Weights of a small audio frame classifier: muon at rate 0.035.
Rows from block 11 of a small audio frame classifier, named by matrix and row number. Rows with one number belong to one neuron. Each number is 128 + 24 x the weight over its row's rms, rounded and kept within 0 to 255. All counts start at 0. Numbers have three digits each. After the name is the row's rms in percent of the matrix's.
After each neuron's rows are labels from the 100 clips, of 14976, where the neuron reaches its largest size: "peak on" is the class under the peak. Only what is clearly more common there than usual is listed. The data: tunes sung on syllables by a formant synthesiser.
# gate: MLP gate (model.blocks.11.mlp.gate.weight, 1024x256), inputs 0-85
# fc1: MLP up (model.blocks.11.mlp.fc1.weight, 1024x256), inputs 0-85
# fc2: MLP down (model.blocks.11.mlp.fc2.weight, 256x1024, transposed), outputs 0-85

gate.654 097:148128141148146127118162152121108147083127170160136146157140143100151163110074128135071075124126107112114143111142122106135133149155126094090125151137150126095099106144118142136150109150129104143121109104124188130118126079151142096114119126113162131104079110
fc1.654 112:152121132131102152128151124139180139128131104146133116134136133154098191095111172119165160150133106118141128144155157139107117141110142109136143135171139113140126102146180121108158100138102134120139143132146169099146100155138102078112129102108113139171160131
fc2.654 104:108156137135143146134136151106161119070078128125157113088119124130121109140122108124086135111131123109138143134119070139152115105158135166093088126111149142132105106145122137113139091147156127086117096104110143086143085143147136080097135115108087142150096100
peak on: /æ/

gate.204 100:107097153130126148122128083116095128135156154089120119082132091131188150124162081119136134094133096151141089118140126132099174132143118122130141115073135135121160089131100146142110158129133098161138114104123117175138147167143157125118137117128160104137112148
fc1.204 099:099125096108123140136132093097083112112158115153123130102151178126125129153141115149157134107142120097156131130197090137140119074156136097110161148145130155115113135126173147129124113097090089117143078113138177124101119139121150080110143107167129122162149149
fc2.204 103:141108152084132135152149081125184126151154146129135139117146136137139145137108104097123158180160112162147108153148170110106145128088122101125094161129144113140103141107161156155073120127101151117153137143154130138130149094127126134147148146099174125152159110
peak on: silence; /e/

gate.492 098:106138126118102107112128147118124168108126132136117162118139138133118102124091119143094143167172138195097118161130128117129128113101100103191155140109190145137100124143133140146148132128100169141159103109142159094120098173125112126134096165080135159121102143
fc1.492 102:128155127108102171083108104159131092097139127131067139121186111110100103097107082155113131127093132145120164121129108147154133125170167155163131131109100095111151115151111148144108104109094086114123123129130147127152100129145133153095136126105133190136151148
fc2.492 104:128128148111149174128145180130115179132151098120144150132139168149138061145178143128098124135106131122166102127124172128121134149154084129115108106133139158150125127099122107111125129151124123104121141128106141126103125094112148144121166127123178083150127108
peak on: silence; /u/

gate.10 093:116137120143090087161103120126137135142122089119128154088119108149157127114128133126135132108114124142116139104154162130131125116142154125079137160117150102137070123158145153126129126115112074134086142130120126174117122148148120126130120088109119116144116086
fc1.10 096:165135123125147142106127119086134116133079147130137133146065120127161112127154151129162092110146098103116113161183114138143081131120167110104153123118102146137122134155108143113122110099150128103124128118103116129132102147158188118129146167128130105116104116
fc2.10 096:121127129132109191113094144125147061132094160105099210112153117094127151138113097123137097129140140101131084108123140084163109111114110101148103106157076107172144154105105117152140086097128148097119156138154149171102090110126141125128103131140117085145158163
peak on: /o/

gate.494 097:122109100142131172105104106114077107140140064101085134131142130103134118093134128127146102116105118173119128118143149123135153159117133110061117133122144123160086132130144148104112162171128108141129125113169093105084112069178136148078137153114127114145158143
fc1.494 097:129093133138139106139125182086112102131107135118107144113143152093116107115098119121122096121153104133149133173088165103134087135174118144147144133157128167122136133083097106073131106110163145136092149121118126169149138074137128149125120145098123126118115154
fc2.494 100:126110140108117133154140145177134100138040146106116090120097158142154160140189139124128145095135143137137091148142100154120172142149159095165144088151113131159115135151089133114151128156112130141110149156136145153153140088137130095152117147098147112143175099
peak on: silence; /u/

gate.239 105:117119161089132141150108135103156121149120078086150105168092131108141133132136121115174102099131157166105128127128135180143120160106138138156152138165159134123116154160150165154076127160145133108081107115141143148117132105161131094150117132163127143142181135
fc1.239 098:102150164141087127119085143107138093118132120139152130095096146148137121149161075159158111123138110131127133153090122136147080143147091163133136154129118099135098108130155147119153124105100154185106150124122135126175074099118128131142105178122120106157143096
fc2.239 104:089118118118117146127115130083080098125135137135179116119083077120166157108113128114084104134129138124137083138129149171130139129168170143143147124157103156103130120110129131171120179160113139139174165131090163107091104142118140108113102100112165156111133148
peak on: /ɑ/

gate.318 097:084118130156141131149109114149100116101150127095099119127132144136103135143126119126067139137125131132116125106123143145114100147138111141140072137153079103174153122122160089120146171146145146154108117140126119103085159115101112084095179123117150123145184116
fc1.318 098:122095155140137123151123117126157141135074128140146100174152131100131123157126104171116123134127135109113117115144134153103166106143070158150093116091134083117116144124107105157103140161112106115126096128145165125106132135119135083168128118134147144177143151
fc2.318 105:097161138078155135162091118182139131144131129130154117120120135121085098118146142125163161147134135131115108120084093145112142120139140122129140094201131167130135170134134087166138105072124165171134138148090140141104127128076136093123100146107140093119184116
peak on: /u/

gate.472 106:113116131111134164146160152151085139130177140061153115110131138138098109130163133112153114128115172118139144117086109156168137101130123167113099166132147148168114126122132063121146135123132120095070098123124105100140122115138085085164113113120117106085129108
fc1.472 101:180149138129116167142123090154128089122089152170132132124133108117168075151146152113143130161130181152094107154150079113161118154120123144122141160110125147136092119119108119120090158134123155100124123168120088067112124116116128183122112118183131135113118146
fc2.472 106:127085121115081145156157125144111106156149171134112129167127122128122139104115097095149098105146106107154154111109117119123167204149126114131153126158058141137099160135136102113115152123134100152109137128132127112160166143106152156130156123143136135190145105
peak on: /æ/

gate.152 095:102135155127140131151100139126131135216136143094099143111106139143196133137115137158112112144141158106160126091138137150123108147121144161125126133157167119115135105149160147147123067094105104090131147125153167144160092116116148186090084118151113103121128132
fc1.152 102:144134112087127157079088127107125111142092121141114140132145115125089121158152121123132120075119100139108138097121164127138126113108099124101133146150142103133119069110126130181135138131126152121123139103140111101118164109124140140106124073102144165168162140
fc2.152 099:112103146093153099136168180106138126124138123141118125134097150140137085141168118105142166109120171130148153164145168093122137105114134118141118127121104110113116125137119085161099109170098146124136135157140158136175151167104114144154149103140114069126114152
peak on: /æ/

gate.376 100:128101142184133131156085171153186144156128106119119092133158143140160138154120157138089151104102073105121137080114169108103118122146130123145166107136147109116151106157123122167143104150125141093160138135180090093092172129121101103104124108176101112105082164
fc1.376 098:173150146114139189128135124100160160116140095109102103077134067133115129123146115162146158083142123142122121185153133160133130176118123113150120111088124134155133136157129122125105144127196104180119121111130163126107108146143144141157117118106169144121153128
fc2.376 097:108132131119136097100144151133140152142121101103165123092131154120130145127101130156107122153127132127122100188089136114090161120105164120123086104093121143129082117110096132107158102097122137126122127147155141088135110127115176137099151133126138131139146090
peak on: /o/

gate.564 101:129161099148089140123186134169114161109107148130136136117146112144112122127102140135133147173241139114087127130143144122156166120108149126172110130136150135157133130123123123155116088154155093168122170103163136117110118126138106185125150128129160150126086106
fc1.564 097:109135109137109130125128110129101115114118120098145120116134136159144116083187171133126096155111164138139111124103133106105111134136150162109093140094117175106126107131149126129077135105128128169165130121120116140135162118118127134117149146088146116156136102
fc2.564 110:128106148107114113082163078124110101142111121123175131091119094162097160098083146158115124157116122137123111150128103144122107099144138161129174131089112157100151148151146112127151132114159094097145156118125129146107114134136134145140131120130122130089079160
peak on: /u/

gate.549 104:129132130134080139118095131164117127125132109128134106138119145134157131165141151125153114108151150142189127121099123166128122102126168170133134152111090163140106103095113151116109133119156181118159111122126128108143157094107173166141123121161065142132151102
fc1.549 103:138159115147140102077101124097114117087155156127132109113156140161148131136115104118113132109161164132142131133135116087094114157146146096166131110133143109158119136120112173146112088140140130112059167149125149106159126098120119144113120160129129114105134152
fc2.549 106:135094166149172145147113108096086118134099106088150144074088120134172126120146186158134141105100097115105146119143110116119089105144105104091127106143115111169152108106150117167153091116156132072175127120170157148122091156120123156118139149122129154106142128
peak on: /i/

gate.378 106:102124129095119139092167147163136073104117103136109139165157119121127086152126127122066106147120130098118159158125141114132087128170089140141120140131094168164155151125147132108122153167136130166112139116081141136096137144174141165162126094115136171132104121
fc1.378 101:153162195104142123173123141130107099118122138148163130170114150152162120131126109118118132116127118165104130117128114120171136133154152109134121087116089097159128152139136119148119138095108114147112121126145155161128133143084125093119138110151141127127137102
fc2.378 088:123129142107148125126141101132142145090156137134130092113149134142155116158151115132138086143100130083135149142122106149137131121147103106128138134140113110174088112136136156152145134127086133142082128079150122144110127129152132101128101157141147152116100117
peak on: /æ/

gate.548 106:150131138110137127159108114141113179133143150133143083144104111123158116150093112105150153133148158131112143156103154136150107109118121093109134148133135162140143133114128171125107112136199153161152169154096162163088105136134117093087126160093124104134124135
fc1.548 099:149137114146097131117143119131119111144130099107103115083107150145094124118152142115130135141145107143159166103189097091125141101108099140138108109154114150152140085127116186095139125144127105142174125101136076124119162132157119198163115138115122117098128132
fc2.548 107:138119131122145158140138138120130090121138160160085139175095078115149166118086167102121124159116131133167088108190108133146123132125125137122089101157127108180130125130166138086137109171113074144071151124167147113087148156113168127167116124114138123118144118
peak on: /ɑ/

gate.354 096:141111131127098068117131123111134137163176123117120093134128150149100106115129145127139113125145080129120130155103114088098110127131133133147145108143110133092138100095153125103124145142139113112110144082130132130123103131112123137119137144130151132141108087
fc1.354 098:153098134148168124160118130128137109093117117135153128117096124109135130179128175103120139129117081144092143124138136087120127111167091123171176116146129089152146129117132135103120124116111156201136165114130144107110117133129148117114119149148110167152138142
fc2.354 108:129108126154123158100143128121151106080123115121114115171128155123169128143146115126142171112119165127165093140144113101117148112108119102146134133096163114102163113112121133137092105132118098099171127164079168123111171124152111111091166090127082181141103117
peak on: /ɑ/

gate.723 101:137124139152148154163142133092081134119105128162093078113107154106170117070180120133117135103133100132096141141119122154105139155138109111135150096157078064130140113129126138148127113137157165118129135139098105115099140131134111136101124125147150141137116103
fc1.723 092:121108146134125176102131150083159118124102154111107124099179103123081106147108079123161125146107145108104175110154141108127103128113141107100102181113125105126119110110141094141120122154109111132103159133153150118132108139166156150096129120174092147134108104
fc2.723 103:123114110127159132071122087161156126111128133147108130097120147136133121094102131106118138132093156111100117100141105099145102152129126170138144151115123130167163139111149116062123130128093143150165114136138140111085121124150143143136108092119166055187126162
peak on: silence

gate.608 099:122120115203128142161134112114107091071126148133117138131151160163131135125148140121173137105126088131145201112122127104100086104151085120134166155169107104127123126122104157140170132123104147112111175122129135144159170105106108097134122101141167077131155096
fc1.608 101:185176103168119146099106182134125164135098118130156120102121162124094158093124122153087114101126151127116136134139069163128108148105135088124099109126127146121112189152151140175118128108145102128120146138163132160088173114157114141118126118124097135154094161
fc2.608 099:106153135121148148081119146110112118130165142093110146129170129156125183145116149115065124089096086121111131153154124084112161109088138146117165125119160136165156069129139154121135083130157134136131102133112099126154132120108122170124163104156148111155127165
peak on: silence; /e/

gate.458 101:140152136133094107195135084159077106137145095112117143110125141165154133124162135126169108184126128096124149105127098149136109062131142135163126100116150116128142149119068117137136138158157084107123129137142180160122151141123172088138119124152173142131139093
fc1.458 094:098130139130151145132106115111100138095114124135126145148156120118124135110092139147169149127111102136106185101142149122100101138130100143108175137170122126133156137100102192112159172114148148134142141110104125092102104110132128102116088153140129145110136109
fc2.458 106:097165168126130169098119138148128131135090104074139134142139140133157111137092143123041168141148172112091121163174093164104146136169151101117119122140134116142146155157117112106162115143149100176132122152135140130140153156160124119161135110121105106162120124
peak on: /i/

gate.375 104:141154101113152119149144117102158144151140135123121158053167121146147116132141092110130142139147142084122143129131100119095157101167098121136126144132124165127164098097116124126156111148135146112131147130124122152108118125116146132103130155111084140099130107
fc1.375 105:130138087124121151166087099128129126128140133134120091113204168083152103137123078139146122142134126100138075111119121092137104120129143095183142130155148148151126132106179123137114134108108149101096077131150109150172126127091113119156132134101108129122133108
fc2.375 097:101156114101149125080134182113131154133124131139158123121163148150144118185168116111116129148149103138097150118122124131117138098145093125179119112124110087161148138104137097116125082110119115124116117131085102123130128110134100158132141143105117118153134121
peak on: /e/

gate.255 102:089141126121159130139115111093111133127152125153093119119162143177152136088135107142143125120166108110127194136105114129138127150138119117144161151119092137148127136132120171123140139128168146118116125144154146134121126157109137117109089079117143133122118143
fc1.255 108:092136110166155177155145095146075152124131174121115165171095117115102139090115141161123140110122153117176107142167124170090144130069138109093067090148162120180123131123170143111110183137136130133108127145106146122107144151115118111114120126143102130121106137
fc2.255 097:170141141075170142164090139161124136140148123121139126152111101117146136154142116149098134140141147133123146181195107154128136139152118164173104122105121172143108135114095131145145092109162165135114143107155101102141112113116167096129117120117109138151101160
peak on: /o/

gate.125 100:164101142137123104096179150126161168129112109112146116109093151187150144128140118108164121115135123120126147167124178129141134116140150119097091095129109118125149120102112153090147176161119133122107132138125102100097155136163108159159163089105134104147134076
fc1.125 098:144133124121111153119135152113171124128108098125122115122121080154119126163155122139183086104146147159125150119127123135177154099135173140158096203123118128113144109116088126140117127115149153142114148127158108149125144139143134104110087142117083152139133149
fc2.125 097:136129130128130096115118100124116116174126155150141104110102095170108086138142134135127129118158141117107097086123134178123141135159122115143126114084109174140155153116127101137131123119128151109130135121104128123127114095115135114178126099144097118108126146
peak on: /i/

gate.616 097:127127094091117144148117128098157132126070141135130150163087153085119149125129129129165103110131079175155147154137106129096116125107172146102120165145121100081131136191094123099109135158129146081119157125127105108125041130114144121111113085169126134154154154
fc1.616 100:117108152097122126105112081142155144125085166139088161134114123098139117133143160106136134145136155159140090129139104126154119156117140111121120147104160101127168088074143113138093114118156103105108127148104150137123155108124123133140121164168168176125116131
fc2.616 096:167151146105064084135171074105170141152106109142149123153111081134157141155115113106127171104124112145142159133158150137093138139148112125117118096111129116106175148132106149163139134092131102093131120128152153140086128181109139117157117126156192131110118102
peak on: /o/

gate.202 098:137162127126172133115101136100143117123126163134106143135156107153087108120167125115147136134106127138111159135125091101117109153145145163100162103137085088099168122144142123135174100148101117155101129175165146156135136135142112126119176114164146149065164131
fc1.202 100:116141120158141161128098115116150153138124120115176072129111145095118151141150123150101157119126119111148134122162165132076163102109087113111139135100111140139134135151140067106079099128173172138143104165165156126124124156128123180107114111129090130161116147
fc2.202 096:161109144120115164097153094160121158144138116126061115116131115142105160115114090136078108118150155127125116185127151146137136122123135140145112135143135119120117137149127126117153143110112132122147146138133107116127122081176088127089124118117161124151150137
peak on: /e/

gate.192 103:114147117101094154101168092125116136147124158110070143134152115135133125129113112136138099145111105133111151105145124134148100102129173104111098124132149121106108139100150119137136136138138103137119158176127095145117114136147150170142103102088166127151125123
fc1.192 099:127098116139135165109097116167136114121083075164135132168142146085090100106135124119132150128116138106108132122144103123148116151147139123124134093083116120155113149090096096138168136151146096133137121135090161149083157135123092170112103139148162119144145154
fc2.192 103:146147107139127115118082111106159158073154117129125116132156124112161088141141082139110131172097132115099151091137124143089169129141195116135121172131155133142109141154102136158143107137124134090133124135133128108157179124110136145168161131136129123182156147
peak on: /æ/

gate.280 100:115095117075140076148085116133111173096141117113160146141094118106137171098166128109123131137132083125131139153141130133102142144112065144105103138098130153130115104101150119139115114130140138108098121127108151147129116119147137132139162110095123117113124110
fc1.280 095:142103192153158132123096180142158132157131156149127125127108116169124141112120125137130159135143129144140137120136142089094100145108157120166099077089157149174123140107171122115106137137085108113078093145144098122126101119159140112105119120099064071135133102
fc2.280 105:110184118132154128158113099131129137154115110103129114108140128137120113107110165097107131140178114091145135143085134120121135093114108114112125140119144106140070150123116130137173096158138157098197118112116126105085137125134184153134106094111126126168149122
peak on: /æ/

gate.439 100:104142132113152153087151110136135155100114082180145135147144119148112093130137121102109100118119106116095089086165158134115105119126106099113157168102133129113119134102164161120152118150117118138136107134120117125128142104137104099139129181108102139141121116
fc1.439 098:131099139109143102124130127100110144098130104110143122130126149148140152121102127109136144119100150116125104149131147140104091137169153141146178130152139099086114120143115157142121098117184165088086169106140164118095108135130126098109132131079135103152112111
fc2.439 098:141088147149144139123166077112151172136134111138115101115111136118168155125137148136140196146157116135119166131143162112124105148106162095116139140109132130135135157136090110123152120172127122117159120126169169133164132123121131130163156107130153102117119114
peak on: /æ/

gate.9 100:134126171163142128158140165154138121127084112125153120140110132125154156082156139103086092109139122112126114172159149134123113108156131142140087141132080129160134126125119126113099151153145131158127094145155138130126154072053100133146171142127116143108104136
fc1.9 104:123160142185161110120151146137108125127105130105106161173126140162103135123189109132100149111132141107108093109167144192121095127148112100134103110131146137159137108119128089106137092128104093111180133131146114137147098085144130124105116111147154154135139104
fc2.9 093:102167112127137083155129167117150134163105120104158133122098125148116129111120122120138151106132192124134157095140100127121158083135097184121111148088098122112102097117120133125124137127148147115111143098117066154121104131122131092138142079156109112112105124
peak on: /u/

gate.446 097:110105152110149101150114125120102135133144100109162167061089183090119177058111133134178105085137130134089161113160104120168122141126106135116123136110096146133151108153110161116115169133113101143132174131135152116141123103143138124152094101118094081131154105
fc1.446 100:117148166069138140149102126096135121116113112119131076102104143107159163160153140104128082121096129124147129144121137153108133166087074152151105156149114100152120142122119113120090091133125121139111162087113102111131141106118108134128154120136136102142117118
fc2.446 105:108175088147129095078106141100156079086155122091127174102102115129134132122148145143140164144164122143114134131104123142115142152091119138169097129147095148091137154097080130130109107162095128133143134119071110067121119126139135123167102128154152169161130157
peak on: /u/; /ɑ/

gate.657 100:134137132118112121130158148122134109147161094132096137117136131148156119093159127105101145135136135122098085124140136121122143128115136160152127101126104093154141119137142163124132137107135105136127140164133171159124115120109160126111145167135093115174156144
fc1.657 102:113161083162132099107120126158157138109129122123132117111087115118106102116127156099080119125154130075140135119161114117118121175168147107119088112133130109093109155184117127142148084122143116110101145119118183123131148120139119086131138116092139099152129164
fc2.657 087:136108140074112167117127104130076157141122131138167120114097116118117100148155125173062141139149128109138101099127127119172175161116173133125109104139131141085141147169102089144149171116140107144130134138109117124133129145135149149110142156158130108146109126
peak on: /i/

gate.699 106:123145148124131114159057121119133143103120149125093140138094117168125100121123126150119110119160172097116154168156148170092088171161128135129172138100155073111115142171132152155139123135095152135137131113114100161087165115133179134163108109125164132134149120
fc1.699 109:159112080108114157126115126133101099082133132135090151111132110131173166136115140104144179100129116137111100117116127177144120147096100115122080161126125138137144122149164130146122120121126117164136128127113127118185098149143145143099097107171113119141158153
fc2.699 095:123093139113135140145105137118113143152096114095102172127115091124134093171081127134166133161097150100084143102113124146124111093121134108158109114177127132127129105133107122150131114110140144140137130106118112093151145067151133093165084080154087145132156080
peak on: silence; /u/

gate.81 101:130107117112091139168134113092135137127102102095133153136144105114163131117136149107160134132145134142110126108140124143111123141151104156175128211136148130117122071146134126146167103113126127141120119112148128163124121140087114150134093164150119138106114102
fc1.81 092:134144142117175141108106130119127122128112148131121112104140095150125137133146159165156096155110133150123154140113142090124157121144196138111112101138130111131154135187088157109094115075141124147108102147129163134140165117101176059116150107112132069126142123
fc2.81 103:111148130155175108140148177112120137117111147156145126111110095172143137094167158165147130148104130099093156131120140125133129124122104142097156103182160135156105196138167137105152089139131147075127080129125124115164160067149162104109119156125128117146128174
peak on: /i/

gate.208 105:153150099149143101162086123121104132145133157130098096138148116131111139113112151161109160144148141101083137129127125110120152125071134126184173140147137156112128112134107136159091129125117122122136137146117111116140142091123136057091105136113136128139144121
fc1.208 101:137133161113126159105150122107134138091138163131112128153103113144115104140128098112146136083140130135113138096107139125157129144131145118076159120100123155099162168113107083104102110117136115103116181131123156154114109149168099118146118165137102119155113155
fc2.208 093:160105107099138163103098112114110128126136157117116141170101109174113153171127088136101143139125149156126125118096120095169129148135119099114131144169117100109155169130140128118084159107137103151144156133136114123128103113073145144125122153119140143109132103
peak on: silence; /u/

gate.131 092:126099136092175137118156150121123143145134136137109086113158121160123099151129169141172166110157129096121097160150127118120165149151139144152120154111086132114131142110116124127105087176146112149144093144116117162144148171127158137124091113110130118108140151
fc1.131 094:148139129120149079127123146131172129151138124091097136147168110139116140137162086125126115119139171147148116160147143052126183127097171110099126122114140121143112123133177075115119136127137136142117130111159114126142119134126110158141133123156146080155132165
fc2.131 098:135107117151123154156106125113120117143151172098108150136097100155122121138092110156116118130160109154113128195084091112130092114095109135122124123135104149090138158103122101165107167115141121105126111129133104143126064180156136161097113187129095111145155168
peak on: /o/

gate.282 102:096104140103127106114134164129126147132094145108128098110101104132140093127125098106087132122125103143128117120139142143121119142125140104120146127152149106112086110185167120126132116134107134148131132125158092127144140124123123090153156166136095104136102136
fc1.282 108:089133143116127135129118117139162113129179086171128095114148090080153146120066128153139130138131121090124143116169154156148100139140140148144112087082115151100152095122116101103098124100134128113096139180129188124151102133125115116124149118130127107146081140
fc2.282 098:132126115091131113102121160102126138193124140121140120109083149151107128143153142119113168107135143109208149134157119132099090174119110113148154095126109117115119142168137157113119134112132124123103134163160102094092124150115124177144139132141137107158117111
peak on: silence

gate.196 106:142171152125121107135123157137112138053129129109131129126088112169161104161126108153107119162112091143119085132133101094128129098159139133103094150109160088147076166134095117134090106116109125110129114111160099087101102125119128137122124113109129129096177156
fc1.196 106:107126146118121087105145169126142156128133112100139123160126150141116136127147146143176097110161107134110084143092153135122102112173137148113129139140116114122125119098121124130120116102143131138151160109126105121119127113142107140090065143115135116116138079
fc2.196 104:122095142112159143114172142173156093093116094078177142154126134127078128142162117143159172117124166133135107141134182088134097145113160137118125149139144156157206149164165092121158141156138064161161146134125160091090145125126140164146150157145160114109139121
peak on: /o/

gate.349 096:141161136122102120131149129176129126098094155123106134154128148155107135134108136175129116143152092115110136150109109147145137139146103148103157142151152137104106150141124163119151097098098112133114132142127097126146133116139119150103129111122162110141137128
fc1.349 098:130166090106151122122134141135147150110133102132111134155131144113100098112125155130075169117118125165099096126117111135120095118078088154112088047131133123119127116105116138195122149122106127106203103133131133168106142125111089109135162133133141129073153103
fc2.349 101:120163132137166097148108125133160123126133122190120097085122129139134134137129130145102138159134152113187134086140143117080138131174156127124130141127163098122096109099127114145113105092179092110090094107111121083133086136129137138143138180160121155157114095
peak on: /ɑ/

gate.99 100:132165138142097126084101149100141136124132125149100166123102121123093139129134099120146126103126155099128112082080126126118106133110100159089141100134140121087106123095096125110143118146119136162128129155136111167153098077132142119145132160116153137103120135
fc1.99 106:114116155107097124119116156089099135121126142099126180107130097161115154155120114123128105163083108118115111182118138177162109175118126103127147092146124145121085120131125098149095148111130165146136090112176146135181091114124117157116099131138108125163134137
fc2.99 098:082134111145080118097175140151117156158125126154142119135124121098157126125110117135120120113097103144131153129132079142140150116133138132152148135101207135122136107133116105065117113158134131106084103121134145188120092117101137088107114123120146175122153155
peak on: /æ/

gate.701 103:118125118160124139111113107144122147104131072146140154125069137140135147108110118089186138185148119178142154109144151118128106075120114110102180133124135137148121088147091087116121112144135160103113114087127102088155135141117113143127147111094125123069126144
fc1.701 102:101119116131114156117165097151112140117151136125127108109098118135127159089114165129113127100142138130158124151164098106151114101118131117106124135085090131157113128130109125089099151153128144165091124102104139084175114158161147139097105106114123107122090130
fc2.701 092:121130117139202140160120094137133127123144112142127093114144117123136114118107169108129154137133111117124109109123196109112108125096115142076148134185136187134151124092135136098145118118126137136172111128133115144130123137125083108154141152106118144130113104
peak on: /æ/

gate.200 109:150110093136146144195144071140108110112189126110127123092129120148121144144114102100132124147126153091138120127131148125137143143113143103143108120059174123139170118121127136151141175114114090131142128116184130119152162083177174145136109121160128136117116158
fc1.200 093:095124132120125155115126159117132148120111131137108141119130139147097081130111153133059121099123116116109133103133160139131118138151158118132133139135142173146108148090119127119122137150100113157085150180135134113121193099133116133136109138121120110140127113
fc2.200 108:136072131134042085129104087140107122095174089121159115134142166143101111110106164101138168132148092121132110143111161149128131099169116135126123154146110155157136138148109131160126109111135102111129120089125135143167140162110085116118126164167119145142136145
peak on: /i/

gate.414 100:118134157078073144143136125138106114136121129130134111119134164147148128123143124134137162131122094130093128121151137100151139090157133117029060139168137132128166100106081148137120124142133132106148113107128124137123114142141131130136114140143096110190118118
fc1.414 107:118132110078121121096143155094147147158165159177141106105091150152124143141123120109123158118156149143147157115105149116138094123121147078176135139121116102152126115125164139071122072104104136100191143123127114171113141128123114164134143144078122161104169117
fc2.414 098:086117135151114131136115094151144142179103122151143129114110176094101142116103174149111108102177137137106147114103150094093115131068131133105133073150093111091117112114127115156145132118122120123099147106157164127120146127122149121071123153137154106125121114
peak on: /e/

gate.423 100:137106115139123152147144135095103149125135123156148138118103120126100114093105058147157166173129102138133087166098158157074114118167103133133104135072115144109137162136148111151112105121102122146112093154155071148136160140172112142126119108145121145119116106
fc1.423 104:148140141125139129127103099111123132128138116116137130147090108112128098110134118128110100140128184168118151140150106147163153119100160135130094135141129120116167072135175144165128103141176142123107124115142178114102126134144112077123185131132160151097160136
fc2.423 105:107177173144143152139139130157106141150097167147144125109131156117074158134114133091114101129122125171125139141097137128139136147189144149102117144102135134120115122133152117142098162151125106131123160129140170128134134113130075145111131167132132108154100140
peak on: /æ/